A small image classifier, trained from scratch: num experts 16, held-out accuracy 100%.
Rows from expert 6 of block 2, named by matrix and row number. Rows with one number belong to one neuron. Each number is 128 + 32 x the weight over its row's rms, rounded and kept within 0 to 255. All counts start at 0. After the name is the row's rms in percent of the matrix's.
# up: expert up (model.blocks.2.mlp.up, 16x96x192), inputs 64-127
# down: expert down (model.blocks.2.mlp.down, 16x192x96, transposed), outputs 64-127
up.81 132 [149 138 152 147 136 146 120 168 193 133 101 136 137 138 107 149 198 105 108 116  81 115  85  89 173 177 102 120 255 156  49  71 158 139 193 148 151 141 120 144  99 144  69 144  44 126  91 108 146  83  88 145 132 142 100 130 108 165 160  96 126 138  96  58]
down.81 137 [ 73 113 169 109 124  74 131 130  78 127 120 135 119 133 132 127  66 121 198 165 132 109 131 108  24  81 136 155 141 173 195 174 141 110 202 108 158 181 134 139 119 125 218 130 210 120 165 137 165 173 175 116 104 130 159  90 170 148 133 140 188 148 106 176]
up.82 077 [125 141 121 135 128 131 108  42 184 101 175 143 168 145 108 151 150 169 117 129  88 148 141 173  41  87 154 105 127 111  98 161 127 103 174 176 119 127 128 142  76  85  93 136 137 122 110 119 121 161  93 140 140 140 177 130 117  95 133 112 122  78 146 122]
down.82 087 [125 113  62 223 126 109 152 126  53 131  82 100  98 138 123 130 107 119  95  28 205 140 161 150 146 134  63  98 131 133  97  78 163 111 130  98 112 139 130 116 139  81 132 117 100 127 122 147 137 153 255 130 121 126 156 158  98 140 120  87 134 119 140 130]
up.83 120 [162 167 108 140 109 105 110 132 146 126 137 100 130 131 111 178  62 158 187  86 170 106 124 127 135 125 136  91  49 153 104 137 112 132  50 171 108 108 118 166 106 133   8 146 114 133 125 129 209 133 128 139 253 117  99 101 124 196 152  70 103 168 117 156]
down.83 121 [156 202 124 102 147  95 117 133 148 150 119 154 136 127 134 129 129  99 142 119 137 121  90 130 127  19 117  91 137  59 161 162 125 143 124 140 146 127 130 115 109 173 191 130 165 113 156 152  87 136 101 127 135 133  91 196 142 101 119 149 172  81 118 102]
up.84 096 [ 99 112 163 152 117 128 125 112 125 146 116 112 143 138  87 143 165 246 123 101  82 123  89 191  43 159 105 173 171 169  50 151 119 114 129 120 135 140 130  83 138 145 194 114 172 134 164 130 217 160 132  84 120 142 199 153 140 108 117 147 173 119 136  73]
down.84 088 [161 148 160 153 129 113 147 136 137 157 165 109 149 126 142 127  49  77 103  50 124 173 132 130 161 206  83 120 113 102 132 167 143 101 129 136 115 101 123 146 129 137 182 125 168 166 117 140  16 100 142 163  66 126  93  23  91 130 108 105 103 146 162 123]
up.85 127 [111  82 136 108 131 118 166 137 234 125  18 133 135 130 123 127 168 120  99 168 160 132  73 118  60 137 147 120 107 112 109 166 129 152 125 106 114  98  84 100 142 155 116 100 138 132 107 119 113 123  78 153  94 156 101 136 159 107 183 156 148 122 117  81]
down.85 117 [132 136 194  59 111 121 133 122  62 115  53 135  99 148 138 129 103 190 112  61 155 141 140 181 106 149 107 143 162 132  83 151 119  43 117 187 113 104 131 116 128 161 100 135 191 162 182 151 134 139 230 158 157 129  93  72 120 127 113 152 112 134 104 125]
up.86 110 [ 69 110 135 150 133 129 105  75  34 167  90 126 120 131 134 160 124 120 127 114 172 173 123 134  90  91  89 110 149 134 204 118 129 123 156 156 118 166 113  91 123 107  75 134  83 133  69 122 132  82 172 146  55 143 129 160  75 117 125 148 124 215 139  97]
down.86 107 [ 79  87  51  97 133 145 127 134 140  97 165 115 112 112 119 128 122 164 173 139  74 129 135 162 129 218 117 107 164 114 128 118 111 166 151 106 109  91 127 150 105 119 184 119 129 102 119 134 213  91 180 146 101 125 185 142 151 137 121 102  94  74 108 172]
up.87 124 [174 125 160 146 117 110 144 192 164 115  77 114  97 108  82  83 137 139  53 146 119 144 132 148 138 104  90 148  43 145 106  91 126 165 132  90 112  97 125  52 124 124  86  95  96 138 109 106 142 141 204 111 169 133 167 140 140 121 118 137 132  82 146 112]
down.87 115 [195 177 122 125  99  90 136 124 179 150 180 133 140  98 111 129 154 112 165 212 131 137 116 186 236 142 145 119  60  57 193 154 102  67  78 104 125 115 124 152 152 177 154 131 160 125 110  99 129 134 190 123 187 127 192  38  92 116 134 145  95 101 140 148]
up.88 118 [ 86 117 127 135 132 130 109 119 162 130  89 160 143 146 194 144 167 114  71 123 152  70 120 196   0  94 143 115 170 122 115 100 136 129 109  92 156  92  81 125 129 192 106 121 178 125 108 131  88 133 151  93  89 163  97 120 138 152 112 146 135 165  87 105]
down.88 119 [ 50 138  65 128 103 201 147 124 146 109 149 141 131 106 130 128 149 204 115 132  95 136 142  88 101 141 134 151  60 160 106 185 143 115 141 130 142 167 122 129 136 124 134 126 149 122 121 143 178 122 182 131  67 123 181  73  66 122 127 113  66 166  95 136]
up.89 096 [101 139 116  95 144  97 125  90 108 121  94 155 155 160 117 181 158 255 113 127 182 119 144 141  89 107 135 108 100 144  95 141 123  98 117 137  73 130 112 149  70 120 112  85  81 111 108 140 148 110 129  57 199 140 117 130 170  54  94  95 152 181 130 132]
down.89 101 [180 150 115 146 118 166 141 120 110 117 162 116 171 115 119 127 132  77  37 220 199 139 146 111 193 108 105 134 119 110 171 144 103 177  59 161 147  96 119 116 129 118 122 132 105 139 123  85  69 172 173 125  66 125 228 111 113 139 120 140 152  50 115 124]
up.90 027 [167  40 200 138 134 106 124 146 197 153 205 126 136 126 100 116 125  84  79 114 129 134 142  98 200 169 147 138 191 130 111 134 132 124 128 137 118 147 171 102 151 158 162 127 112 135 131 160 136 142 123 141 132 116 133 181 131  96 114 120 126  41 132 128]
down.90 028 [144 145  86  90 107 134 118 127 127  89 122 136 119 127 125 139  54 114  84 120  68 160  95 119 170 174 183  85 125 244 137 154 142  92  97 118 176 119 107 159 117  89 129 139 135 103 168 116 166 124  85 130 147 116 111  59  92 131 121  86  57 226 152 150]
up.91 101 [139 114 101 126 118 168 109 129  46 120  85 127 131 109 125  98 129  53 147  99 132 128 130  92   7 114 129  87  70 130 193 132 126 106  75 136 114 178  98 116 138 127 190  96 167 149 150 158 142 154 167 111 116 121 143 149 132 184 134 148 120  68 164 111]
down.91 087 [ 89 130 165 155 129  82 108 113 147 136 225  97 165 104 133 130 137 125 146 118  86 127 118  76 216 104 123 121  69 128  93 170 131  88 202 103 135 156 132 119 122 129 144 131  77 114 137 131 130  94  79 141 112 129 117 147 192 116 143 105 125 186 171 133]